config.toml
moe = "soft"
moe_every = 2
num_labels = 13
gradient_noise = 0.3
weight_decay = 0.06
adamw_weight_decay_other_params = 0.01
Rows from block 7 of a small multi-label image tagger, named by matrix and row number. Rows with one number within an expert belong to one neuron, the router's apart. Each number is 500 + 50 x the weight over its row's rms, rounded and kept within 0 to 999. All counts start at 0. Numbers have three digits each.
After each expert's rows are labels from the 100 images, of 14976, where the router gives the expert most weight on average: "top examples" is what is common among them; "colour at peak" is the nearest of a few named colours to the mean colour under the peak. Only what is clearly more common there than usual is listed. The data: made-up ball-and-stick molecule models. In brackets: how many of the 100, against the usual share in percent.
# router: slot weights (model.blocks.7.mlp.router.weight, 64x160, trained with AdamW), inputs 80-159
# up: expert up (model.blocks.7.mlp.up, 32x160x160), inputs 80-159
# down: expert down (model.blocks.7.mlp.down, 32x160x160, transposed), outputs 80-159

# expert 0
router.0:493643529448413515589477494483444514519532412514508560479469452471429546515408510475552472504463512514516433449495588520513478432561506447550468522439560462474430473500583536536468514502425429574492504527486506511467558506507511462520451505
router.1:609489480532453480529477470506476592501500431536514458410550506505487390563464486463484466518549409552505527489521569574534576546629454457563540467531543478463478522500516491480544538516450556472430525420514586459508584398462497489537410507
up.16:553490507464498544523476494533568528520508429464419539468541431436453528607513582643581474392494583546495381485639506564515452499456533422546525512451572473483419473500595438481459520514538461458525574556503494519549452483536507509484491531
down.16:461498579404503455405583552530471561531513568369502465553551558584460458443512610537520467471524536517492469406463495434449532465464475457512494524521526557577476543495581502552395489511505525430446512679539473574451532529512541479481490434
up.17:445563503500479520499513557441522452485503534536486480477590471540535470505473483594659582526520464483517535382467501564534530378564474463508494449495484517418459482553483533524521545494464514462483501364578430527481466508497576447536512506
down.17:460561475578454485504479514507547467495496425445476443533534543488508446554488470486425583572463531541481509393475446476371534529525529447461484526474357583465499475547452571446480478351509459480599479545498484503444550479504449578498507458
up.18:481545461375554515481501518517569467480486552537471492513543495427499531377544545539445501450436476398464509490405500494457537515402496508368497596497481480560491613515520399429477503487558527519483589504526471501419623434451473506492573513
down.18:523491485503537509450559495550466476496529390470459530587443560442467462449542597547498511533480649610448608554519452566435527603514552478565496490525533574446465450486465563573489500465515555573523498563491521469520493577553545513493544531
up.19:556440600558457525507576495556532548463546567510508463585444508465449441535605504481575488473499505444573380523506498506447503471452444577572519394535561584431438505526537463594529472507432437505524512454486472402532464506476447496500481460
down.19:532510460429489437613474487516388517440471521584464530566489605448499505522458531452542449580486519395434595491439482488533420409475508460543424461527491540528441484569490430521434453566459569481532474478529478483526507494539555513539554523
up.20:567503491518405483551481519495546573464486500443488494492570462512510474508420527437501579381540448534613461589531460518516592555539494531581433467496597486413437434514422538540400446575507427464540524489537456514521467488476428414458542510
down.20:524533446481474512450506428499513586503503571542572520446526464404503432470497546496501415496508547434529524514429477468490423540446530506522476571514540544561421507510557416512474508544415441506535499485615491484573559503411586555500458465
up.21:476492421478484554515454514539561530454528485577537478562426591354465477465569535525453529511564489466400463421426613413482458460518504501489512510510504559511502522498506389482538526477505572516492561479497499491510481579453427588533548580
down.21:552507513481470635551507473497464490491529583523412477440442565455450541506480410444491443491400416459489524513401483568497441443456395502513480429548485458439568577540497487501510561486431495488402512492528566523434511501530483487436536488
up.22:540497424449423528451527555512550540537461615463557514438509411489445493418488490427465483480542495481455571545536564530493466484471348460534412499491414549498385527506462537462614485476476438583495510598487459578558528516510455491553558544
down.22:591500521379503550528504488486449581526482541535520454548447451476447556568475545477611495514420423422454622408519462552458406453463498443505495491426530467481461400570498456539482495539457466505582430548463470464466692540514466456502593572
up.23:580511486537429566575518421506345527542521452464534502498593402494470546532470470553480533512579469455493560479445531535483453405528478424432453462518506510560538500586454527479473478481514529570486515497543506579545517501569554591428596554
down.23:462572506578476535557440391478478477559523526490471528472520467526551548570553467621494438563463510457480431489509507509511473495510474520441485546430462475467490517411478441467486388479467460489606444490493536502507495447591426498557525519
top examples: balls and sticks (100 vs 33.9); yellow ball (86 vs 41.4); branched (82 vs 54.4); dark backdrop (79 vs 49.4)
colour at peak: brown (32 vs 9)

# expert 17
router.34:390429523578507534499505517459553500469483553480543457470565452540469485473545551510504630516553607505631562504607583511549456439492490584489524448486473557464530413523455466496666517553569526514470456554524474509447572523532516437396509516
router.35:433434521414507532447518471498554558485495489554505547416472554477458562556506562511468546468448455468594495544611539466576453507493524582430554500499550386566502516490529547465547602530497440414489476376547506480539464506435468481452524552
up.8:517614511498518521451532489486594518429450538547431598523508490433583497537503472464471614532435500492478502491498514440489523462427498424498457565431480469529553496452563534518545511607538526506495589392481546542423498519448510503437470532
down.8:550495529528440456504545539448479517467458485595458451495419453421522538569452507514457469543493577498493479489462536543470452571529503486504497634520474509410481606651518542494468459522477414444526550474510544439416456396452519502499434555
up.9:441540561468525494492497440636456537500505440499560542519480524485450508458547573520542528608432485575500444447568466575444625444424491545471504489541410434448496549467608487456435453518509511564467524577435497454499474532512508554459505491
down.9:432397557513573563453529472497448499449523553518479382499498424529514456482405448475540405526518497564544382552590500533462497496465560495500465518476430533525491522543472447483531574397591435517468558453563484497450497515597419515553387545
up.10:511499500474464489578487520444530501512586431568562453662534580474459440553500500503516472547489421435507413534470493487552542547520538626542562455431395527534450424569511495565542542605442497532584575537633513400579508427474482534457513548
down.10:503528505551543522546544514463494536545537408560435412518529534471499525550494616516511489494551589615501383521462479545498526465429519493532399554491456479394486495497511527452531454634459501398422465552455475497544468599409467455549514536
up.11:458528518483540513591471512487450605583620451447486394472496531459594454456483549515477467560505458480476563467480502498511515506468575441395530514517488595458505496466509458519504481496460500493440523545458560465447552460501508477471462477
down.11:458444417464462484603478516431453530483504465539582514435410478483517474437516510516502449465442483442575468526510459548485572430591435456486577546447485621515439504495472512530559503625497543462510506603458461441537560512496551581541527454
up.12:508570384587458532529516568556464476542487499482520505474416526432501421425530534461566462539565460479522473498534529618429447532429510486527527500542541464539516526487490407491470473514451552502499558518524398429617548448503419476448498499
down.12:509556570434582513478519450452488465530551552505531500530452528527426466378565499575440472481441510501496511523546577523562585488475515468504458471510513476451588487389480417490547518472482534513381463475568508424536467498558446510498581566
up.13:579462512469519414475560464554444445511588478466435538501454474526557439485460529490557525522519461591532445507424490530524506576483485472452405557470551511612425438432497486460479502550493593532634552439475542499502458536545577532454522570
down.13:468550583485467553507461530507501535504470541572380472421424532514532484467478497486578481477472508567539428525467509631513529420509551479432494501439491539564506505548553541485540462507536506550504412549498512534457541569537435461484495419
up.14:523463542550486412450486513533426508505458515525480492508388519430560502505507508488551446485559344423517402506536461555503509446491385512397455481438527467517584564484540483478507553526461531438517492552563483485501507555537498551554440445
down.14:478486535477434436545495539471503474444448534558467493579505601459469465515457508519418450612407567539509497463558435432536478472497501527586466444388479496469439557429514443489554499387526474561521457434452564543524502520533481486539475543
up.15:499472431500414434528430576479503643480495437515435459513437384466510594578615471560550600489447579493472463534501471544460497446504509511486411513476512494514563494508530506480470461478578518536454473457441473502463548553520489521571481563
down.15:413543513605471504441499415534428474555527499434512490537504548532524583524512544495508424509638510529582420487511488474577500577433541503458458498551509501489542476573581500534494409600494435569463540460481533521587525423444555544465511506
top examples: dark backdrop (95 vs 49.4); purple ball (55 vs 27.3); balls: twelve (43 vs 10.5)
colour at peak: brown (38 vs 9)

# expert 28
router.56:461510387578424516508440457554511537533575501463590524465571439450409416513467554443524506532516513476513589469518494488567458542552539460468449435477537533533566503527482461555499554485460475456398532429553521440601434565460517492495476468
router.57:456467537485530516578522559535505582457482489450478456366480558517512450442522496477513560463557513512464590470477480567488484416465461572608408606413571516512500391421469482461537455493469576485500507514540521454501512548548508531500578494
up.0:411436485459477430492460495489446503541510581466485548503497494474493541484484488520413516482568542499535493430590533492473455353466536474500564464470520560441531531526538509511531531589461602579468522473525395497431630499536547452453456499
down.0:486555407583421528492532543512499494451413587603585540502487503569422554520559557505514570529534586530510569531492452483513615510493525504517519472504527529456480508532435584479539468484417513425582562497464444621524502455471510438505373490
up.1:511536520437489458619529474501514559495444478473481528461414511460505590517454488530460552551500441511506389514538559486446487537513437509421515482521464494414443477538447536492439468504509506575468427414503530506587542473596498422482578464
down.1:617439635582465486447540402548519472527458484460512446443538518534439486540574476503494507497467483500453528447580504476446436466562503517494506536497571482474580472584595501516474463499506491448536489550490416445520501494438470544565495508
up.2:568433477497501492488546560522482423503498497531533499504545459459363495534514657408483499528458557531478511511420513402476494537481469530535517513528429464571475548501537383527438514482508458436613576618483488559563537473412510478488491565
down.2:488528447528521504499445548518518460431494602563519375483466539451539572477437463605548419498480549532461599574559592559495600385493500460509515462535525497553546454406467449539539543514506460456523429557570551482564549532516483508413630538
up.3:530534514548505476444496547445469461521519543520428591562537525517537503596513528587462528464498543503505524378478486496524463563460457536431540495426587529538515519397470494406565551527454497446435481526527478489464484435552498497449417585
down.3:526490549526541507497517494544446369494556498493525546483571458449449443499457441447473378475480443460437456533496535522446500416440412516619504462559516481435548382491481428531478439466490546515428530455543528494440581531413530411507466499
up.4:503503495494556555504497497556542504493473404614428461554485489529434495450511514530540481483512539452464479468427563473463475539450380572516472498457575515554537456472386456433610455548560508527440518608438496557450529498557509575485464491
down.4:516519521501473505454513407514436567522435510448560435563498490562530556575594462501527629505442501488515440557429557470488549505420508514607535434505540469550502413506535505518520508416505519505441463443484591413534558519460439426648514501
up.5:457473541512489486585461408519586511394462463480595540509520496439531447531519462525516470452503499527477519497546481504564418441597429497511541413576479503467456511600502487588555482424468552562422482502569472522493503499492493417578527463
down.5:567434468559468499541429481522570446513448505595483462437482452554554474495559536557458429493460496595505509483518553569453455534443585497529394520465459503517505536597414548509531522435431456546663445421402387508472534496540468522536446477
up.6:448457566463488472452435474460483464397470501549514568516475564429432426576437479587523496494540465403520464411491477468483452450522500493469491423528506397430483520553536597497470456536550473482518523464445498479556476420455512479511513495
down.6:457469533448518452569504559526447466554557463554443514515425453477581415493584545539508551473575519555513501522580548469482580517515526454509540542487398461463511528533563528391498414502520477462445487535547565388490570481511561534590551503
up.7:499569435444479656417482460553486525548443485447534512499511574443574473448494557527584507470535429477494623554477511519554507469562489565578426580455499554553473422516457538479521545468450577485552588544461592501525467477457566431441425542
down.7:533490519514500504496541464473502643464516478476529493525487472463514533480521584519466480527430531465464517469417485497401499552513435471511514488389517441448470498537387458492548498522516448455498539537541531512530541465453527502596447488
top examples: balls and sticks (100 vs 33.9); dark backdrop (83 vs 49.4); balls: four (32 vs 10.2)
colour at peak: black (72 vs 39.3)

# expert 7
router.14:489509454495544508413524472579498527486503563486552469520479510578431604559527524575564488480587448507387490453472583455469451565490542464424566532462542583541461477572495378437561490458513509440449494550515515502564511509507526609504585457
router.15:466479488497528414436528470408643498433593555535586442442494534585495478488510482541506481533464524474582549404458563477495510552571499488508538557429513518526474513540474484528515589435532576522483423413490500449598465552548545489441518579
up.16:567518552522474442555559506514508497430511437571435462490503474463490523525446462431501562492481400526494512597619577511545455523415502528500442581583543471515476551592527505444482572556418540460450461532522480533427499527538491509484540442
down.16:444527509457465442521607505481467421549558480468545436497504557455537478589531481419465543554526649456472591527551576416535519435572534536430511557520529569574447436550436525506479540382482475478522491483543458503516403485462504495451442497
up.17:533546464536538582497389439574450568497492572547459470478485586519425479475437387625493509515566462487571430475561463513477503455533434465478528546471585493502504505447510579490504522471501463492434533551559493534548547565547469537481466476
down.17:512592542514545584411500584571571425464486510558523493536485404472451574514453507483487432515415443493478500381515419467480449424522484466523502533484469584436485533460514562457509497451556507459493556530476602486485465494424459468532503538
up.18:583427525504472546537462541477437553529552489532504450421499463482601540516498563495480528546456552388481436542558597511509518590477515512504542479545564465524517323429483516497510468520575482595431501514467483476485539541557454475516412548
down.18:517529581475525562498607481479533477559451474473499512439518559436522501584586548539493506540465500530593504429512546532490537431481513566546525460499489526551473516517486454509538487457547519516485537493490472408526539519512500536543579456
up.19:507567508548531526547516549472483490612506389571473502462485543503567444584496503529509578514411499486495379430532467449613442497492565473527549532468432499545469560525504506523438424543516542491502547450502578448472498493452554539542412435
down.19:581463481519540435492604578539438458441588437473515496549438554391476504499532424507459468481496523439557478481513575470537508376529478462540543532457482554423460470596523498506526441518568433454409471554500485525397545545446368543551494532
up.20:536539402584417509444499537563538448442535498537436495533452471442430488438555528506481575500502585569497440473511474472590510484486463440454485443458376493509383612381568509505476534535448563496484437558500528522587568481506435477477511499
down.20:451536571488451499532472448532564548429324603433509511493451505385467601425575413481493462461448494555391471543438492509557470522477486564548568435515559585476418404442554460485498456508474531463390504639516470533508499474528510483534525603
up.21:479453446539396446451525454459596417525519421512417398559432548576444505492446453564546523436507462622505467478434496416513558531450575512529605460528450542515561504444506524491457476507545476474417530528537479572370442494456516457477492527
down.21:493393508534431456395466542483374448499477513500527389422450507522518481482484424422470525567445563405403513485461463583484491470478554471491453575555556549566444493511513526472451428442386548424484476551490534396518473541504473442503606474
up.22:603470429523458501547528418547541513487431456550441462503455577574465516479496498505515480471518548435513594479467475564562565590490498576552456464448534454556535479545516481534564514470546503569552453581446504407475555523510488579397535409
down.22:438562505537427538491582615526517484580400556473418496564519537476522433527529478451496419557518521494568419538444455508544415448556540541548482401549571460533424499564574439533519455525483554525444547522417482527464521601489520536432486415
up.23:464427542554496545514438533513453533529509567453531505498458516433459538535525529447471497429486451573475495466573457556489589485513545412584467610478581493406408415552436443529512506468521431473535483558533501482534500431464465383489500433
down.23:499538549569494555458478434588432507403498460491387477445448499435422470476504437482468472479455485503557385456516545544544461436491508520482489505505513599474439563535458522528511481448415590461498568526446498420432499468556432423525510497
top examples: small balls on sticks (100 vs 33.2); yellow ball (97 vs 41.4)
colour at peak: grey (43 vs 6.7); brown (41 vs 9)

# expert 14
router.28:474543462465563511456501536489495597519517551509586420505536608522499562475446484544445488461522448480417556468532521496474512574598473551553438526494490532496460471503440493534531438568341467428503432407518504427500477457428492453536518498
router.29:456488500488497518444441539504446553488476566441419481461503568591480465600515435388548445615479473472442466553492479571411545414450544494544443570512493549546438429547560525448512375521530545593428460466515558519579486451495458565514483499
up.0:475518492507487514405449457564546518584527445455509525414466553492503460483601550458474502481467523534493483525432392528548462531487445536503525431458577535558437426504482406521420462571570512542523482539570572555520456442447508450541433493
down.0:491474463459464573582576499368481519521488540448484494503465478473460439529473425458582505535433546555537555572411376532446496467469487412567553533465606379475509537506527424555496454455600488551474440494456444569526530453447495525455460515
up.1:490483465535404501513526483528492591502477501543497532528436534466495479512582425493468438529461480440509457498509544459462485527554484413496436565458514444579529444587486541513508560552422534542565504469469532547515510576458504526447427550
down.1:484393531466622489484470603445469604541391485499514397474468558422529560460464616550543509422433497563560480545524622463537390444476502552498488466488463546565550424519549535547434417509510468601580581501490490400424409538553562484526485526
up.2:476414516480520524408482474409477476566357461391498450511581539425473551498417520594489569466600520437561503499522460508424474503499510455422500436524500460542455575480427547461424524462469388502487417485490561577376455494504417541538536555
down.2:534503567516488475482444570465550537514463436517575527500476438559445406461521465547556456534430540470520435471483489604475504485545410586467501430362560483483461425475539416435440501594504421514582418607444587487411518507534472547507586476
up.3:514563538393474504518394474509501487641489555527487524570561453508473413560502435499425562552476499530448410531546572547523477490472565434621583522485478451529487455426517480468548488502428463514515445535462529477539426495494521540491483486
down.3:488475485455490482443586440490531499528412449580450475489603480515473528529542480514549524559415434481494482451478469500499605465570607453534597493481496520522525475495438452466463529530408515508517390471461560402471509491495446566473466515
up.4:523467482533477545455494530566472490531514563567624563550557564427517455419394531469540542527555466563524387441450456509457425532407451449501520498555537543533426520528460418527513530529518552512515536519438437569472505465459495387476483588
down.4:476509368553407474548513550582526486494455394609538522554505506550517446528507447552483453410519555505531518511535529476595493488492487538488530477459545536489446454502469573484522556506454523509512494440461431464548438597533433463597459502
up.5:510550535543547478579477488543586555519562496461545443501491395568496537506499482564561442583516556531494500512420581500549532499466529596460560432437462494431465567411548478503510465499500475428554432486512574601546466471542435531441504523
down.5:468512442470463518462552512460479513539460436485516636469559410517427526506499517426515502416468585456494390466387489481474500445342477496530603518472419523456495504556514524499443435495473455476482477439439539529449470529546472463414478513
up.6:438494434499530479571512489431527475488512537529534517605451553530539514511497571523496495423511499411503502447583418479409500497526553498434418484476481540379473496544525437444496555456585479479504417577465399522466481523520519465535543508
down.6:451449491510482389423522491421449429503423470431503411495509486448448450573473512658503546574517555486471505498519515547473479510554485526410404637497509407523551566518473445467480442466454463558431513412568520486467434536511482427459495476
up.7:543533502466487455500445476482552444457501422539475519442485413557514544495553423416523435566509471484465496408457457413571442485484478515632559421503371542373480545555461473482494475488497578439415481551445513563581562466430556538538444553
down.7:549450505534521474445517538496498585517447474590527482519461523460450469529523495499503544520464411500496480567454525499531549466561504417551530482486594485650548538509524455411493598582482407531486440507549511466432431564508478600495451530
top examples: dark backdrop (86 vs 49.4); small balls on sticks (78 vs 33.2); balls: three (63 vs 9.8)
colour at peak: black (79 vs 39.3)

# expert 2
router.4:431494482552392530466542533532489573481454519497525446535563442463579459468481528529511528494542526466576525485506559474550537390540503356513452497607443490526482526502458446584533551489509604584596551416546431500515580481538426389455448427
router.5:495494451457531492425510432577484479525389447506534540477579438544467451485421453526499428484558465449376524507406474523563412484523429462506569427552573545503453458597527531491514494515557513453492463547409525432517561457472500543474459478
up.8:492359548606535594473581504540524505422466444448556485457402460598466473561396444486580556475507511539568489529481558495441563472550513424501519549417442524530488608472544511558550509477563490455548455445562459524498529444603447622541536486
down.8:548484557590571502476585488551502566551544472607480466429489478434566461474497513466474501418510493537437509438472504566464526345452525514436492414547517516458481454399491595528454606594513466416580516544500464545577546521523469487554432464
up.9:537430571461559443439429547457502499485532447522574557465474480509564387521561468552442538433481587572477512519503492488571516459408563456548478496442493521574407493499544440571516398540520510570437472505450557536472525499495484605459437396
down.9:505463513374438434516519541600490442382465468503485522534419513540512487509539535496572521524392500535514487567499466422469448444473541524609559565534474575458516465465491537478502482575552595506431450539539544526605477638559493565488529523
up.10:505447568523564606586574497522508522493584602466454418561468457537627372505460508567541454513574440488413537494526541477483505486490449504581429545452411526494556497411547591585566516447586490515473433449496488576473458546548567567538465478
down.10:551495486564546416559591458478577460488505501483493401572515454523411488493530540448513478506501537445463466543577543552472588555451515525491502440547543454527474517484551516420525477465545516531538509499548535456588504509595457535564533450
up.11:489544532427472499531537413487369546536514498509510376629509479489507491500579543559484569473485580510504538490536549467484530486489442523534523482432432438542526521376545498569478478449543401491492498496450459485500512427417497546523576536
down.11:498525617468466616399476427519573527412446504559457525484498509539424448482518470510439482541477517523651448510547460517536498550515510512466562431548479538557508523499512400471523478493484514492475532452446498501433489481516591574608491509
up.12:552525457501516522485463582533540494493409540543475472515492510502543536626508478522462507493437502513448478506502470545519518563502498542476507489588440510501477587504477485548509488438516539431613524331457548476435450475408516509491582545
down.12:523473464392533483445511605510496503536472532499525459486471497492525511519506460486479510481544563483562532591535451498538551558534528517614538507474458605513528493489485456591433435491556527472488534479559594468501507512429538431544459549
up.13:602508475518508403508456528467497459540397492513556537519441434563590475461552558464575515569545503399501498486456531473468525451492413488392559563495600440509495462540573464508480469590573592484472429619486569512480489611460477523505450554
down.13:538471491483475497504465542497507425569488465562580505578483527478532452510437524544413530460417486458402534456426551476482500390405475480438422491527378599475506493486476433498504464528537456551545488473493572476526588420562479480496530563
up.14:533490566470476468546483488419520495460489533526551519517617546545522494489496607542484527473432498632527512477530447554551486461422461470494439449486501361471525554468526575500564525525462492538571583470436530553467551517493559532487532523
down.14:502539461457448458466575534461511596487435551524519386415481526516535560487416514517499482535505509542460559371514442519521494434470494544508506511454550567576556451563498456546543539558450485554485556550570474557436570526486505387449548545
up.15:527478535509571460433491492519470534523570623438516496463572504560505496498485483404478469516499429461496531517460583472545442483524476538515475558501459586444540504460507506404498492502442479545574405491501492523427510485461513556495463444
down.15:464408482537452515579546440542491515545541554531539528553398556509429461564466621500587580518459578446495480472478581464568481545463494498516515498471508618522540495503508530563464464569514493576470491519556485517528486450540528515509452491
top examples: space-filling (100 vs 32.9); orange ball (92 vs 27.6)
colour at peak: grey (52 vs 6.7)

# expert 25
router.50:452436514404411552441515559427449507513506477464526566451569519507507430535379493461445493511553511557502526516483527517539434511493536616422538551410536536472512471429544571471497502506577498473417415631553457442548485493493521444541581518
router.51:441496559421538429587380499535515535479432448503407481532479554495449449475472573498509499406552561443549544436518499500531455472563537513552523534473453506449451431569387455503535505454573472451448560464455463456504464500604451437542373417
up.0:498621547423507490478512621550494502481545524472569510495464565403429575592525542553466599487448489492448479475512555486524558474529455588497415538442491445507469485483444566432469570506557460463520438444566482581491502570503449524546488485
down.0:404561465507371502418527523501549488563511578552509575444553472533575510502503504503536544509555414456509441501556553568484499502646351440555490532495482456568549528527528517528522509472423506527521601629511530505465486553476478571445474434
up.1:534528572520445445557388513499562518564523507595535534552607465545547439532446397514478562569539467485479453498531490494514525492420504470539502496504598418570471499605470383465516543460561480480436485532454474459501513448522514501461458458
down.1:507547417518523519454580484531561517447463557427458464456449520481478450390569532548465504524502567474547477409478558447422517542512520549501557515596409509485423481464527544496556531507491454497486416586447521532483508431463499397452576460
up.2:501509460547515443647498472541551464478496522493505539464500468587495493506545526440503596460456541591447329529514466475560551514482525482494538421544520487555580540440501562422554485434514584541563539528490531482500548496539503475416511525
down.2:398547573513413528515612474503510488549534569431552515486404556538483499488483486479555640633570554579436510567424512441397511583487437541570551425571451568584464457508438490488525443517530525527440460494478582429440427448475610457478451509
up.3:439547469474494552629435507458441529556539474421494516458540414490491477455530567449472568472481537554489455515507533454460454485471460472412500486472571520552472444478428596474527435452507475512543589505466430678499548495438572497450496494
down.3:463529397476478505499509575531585498483439572460489474511468446499551402573471592509539517552553523476522524562403538424517437496508590429509553562460461527450501441466469644493537567521558487634551614477437428554498454477419529442606440487
up.4:460464440575493438459390582462495369433412518548433411497467544519452441449599548543537517488491447449420520418545482549502455538525473501509499521493418537499525412490476489502481519409486493473488573528484542551509459463501665508395602536
down.4:441481498460466556446501544549535520372607456419446433409515503467537479511538480505496453481563448542485468453534531440469550532547407604564553514487504456604459501527550461437483456481479467551549537570483565589571489496560530492502522466
up.5:449559480519533459565483547458485488463486530429559491585444531434498555503466486534421559517457556507474531403535498505426433506486564598390464588491533426430518501529568459453537448576436426494490513517515519467528536536605451523448565501
down.5:505441526486602485467521489449502577499480554480563444484478437461539520502618502490511522517459510414552449491503559496492584483447464468532484515406437486544452376575453541501537472510546492477436402392530568463508526526479499460445524553
up.6:486455492574514551438454471505598484560490564536586472456550480469389472447509502463567413514609495462587534559423451498572496455542440528485482553461431572459562523547514495460499456568414478545489433613567535507515496571489585476441547510
down.6:485483464443477505517475521426503362589445529475456474552504478473424600558580494600539554531455546529411471517528418502534504427525498446569520542570523538508458521455375502521536520464460550465511523500605549509506536408420565478460608490
up.7:449500482408593503547430460547480568395593494458585465442543498556517450549497494495502503517435489533558531558455415545443528438483524526484420545525509508611578479500552395385453432507422490372488515446520526523435495404422473599488535483
down.7:496477549481422433524493515478536432518557586515521476453561531506504525446545500511493562512550512475459450447519479512522543484503384549504604491581485494468428528545470520455551488500502548530547557532571507564610615494526450407365512506
top examples: small balls on sticks (100 vs 33.2); blue ball (100 vs 65); branched (85 vs 54.4); balls: twelve (33 vs 10.5)
colour at peak: pink (33 vs 13.1)

# expert 31
router.62:538461440579486509537466471508569437477469514597461408549504441526514549447442468489567457431532548485528610463521532438506445512533463591525462542435490484505533563446383446543427465534484504448407444540562532438513409483534560527488506473
router.63:599494536543541529521567458533426435493578465485519439496457511519525461409476493453567451463538492448469540589507497430576561426458539479400524447453517409527398511549420474538525526554501519483498493465533443559484544502494460502542503452
up.0:425593491527473432488428464500488541548542474541522583520519544465448493518461500449584528521497447580519539455480625568574565526579394530505563443463486518460523423507538417461568409385537461512611453489526545495534567518500500497457479468
down.0:519473509523457593462447532605489549519487474547459438543537488546469544532516433431508523440499466556526479547472589427467530438480496533457538591491385430455454515489536533475489530537498598494533522555550464498447487463517576532600447424
up.1:511451509505464518413518494488540478513560516435421477455485494547520347559353594477506474504447512446473506477479524488458558515468539591510602592561528508444459536528545435487539426480537559520556514505497519557533552456519486522544509475
down.1:535549495466525508486512438549462484560551520551525464539436597431464434405541472418486536508499536485528457496508519500528596450559509566498573507593480486506432378526587522540412426459491506481479492529490571555443462554483415577514433436
up.2:508530474558455507510446495477539535556456517493469408490435482562488582532446507612431464506492488498543543549441598437485432504405463540463423499602392445457539593468553491438506493490552476463492532558449487527543523571506594493471494474
down.2:411550498508555482520469535474551552492513504489420507491537545407472469530448470527496487470511552481534526486484449417612450436586379417494545545418518466518548527555523498541568493531535576487446618526521499503499504575516496543501548435
up.3:501443515485544499461472451476481511525592644466514499467522575475552463493499499533529440412516462551568523455515460459540431533529558568460475416523604432479508500481568518512493554494492492559506513461524538493535487518524505535529577443
down.3:507527493617569492513640536536505492485545400405473556503489487483526472444486488497546459591487534467439426484490519540473591551464514387523522418442500559648485480403460462514473481428530464519498472503512592498503533546579525554519517486
up.4:520490473557538560454495414552568569464493577501482568498525502555561447457496486487544440454470472423502472559450481601491484552418402463478543524520482588543596460504489502603517470506543426539458460389526439497458495532548507462456512478
down.4:462456521509623508457511515586593421468432530510437503512562501507430518464424519443512429479499496558427538505553508563487507455573469464507457550535537529572444592602467574459462440488460464473490566478585523434487407429589590399534570577
up.5:529557549475461478508535505548473623548544578443512525413493489434435507588470463537572495486463436474491573479495496532396449480568445455413466586505520429483523577564557537514472496574561417585533483507506524504461547541524542551550508504
down.5:514475531516529487562539516458512493532486509476500575550488423573482566524459611538540489400577553500553494489512544539508464567448376457477537544367508485484422484516507527446533492443545578471519430425440431447511476445527546463550530460
up.6:527420489534513515503541652573528489476495511488594536627517521475442479451492588460439453517494527465462465498551543456502464467469606555482446593521588485441506533528506424459484414537532488553484567496543567589510555436393488567434523513
down.6:494453543445568470458519560514523497453545526462441510513486562576497414557526641528482504531552453479530543509517421513447441450522555564618497466439442528485474572490514539376440563559397539504498556438633462532523591515467536451487471457
up.7:504571510514526613524514438497490508575606424435475458462497595474506630397493392499468438539488519473403569429562529485545475521534597503522522434459543511481424525541542549393465501434578591453664494546548485533466496471550487453592501530
down.7:498416553459491454580399526509437480471542528593538463493457474493478530453538459567531545516385495480517490556536561496521534575543541516512429406538566571551518512451479505587477410514525549487500548514521533506546544406469401489547483470
top examples: small balls on sticks (100 vs 33.2); dark backdrop (81 vs 49.4); balls: three (29 vs 9.8)
colour at peak: black (69 vs 39.3)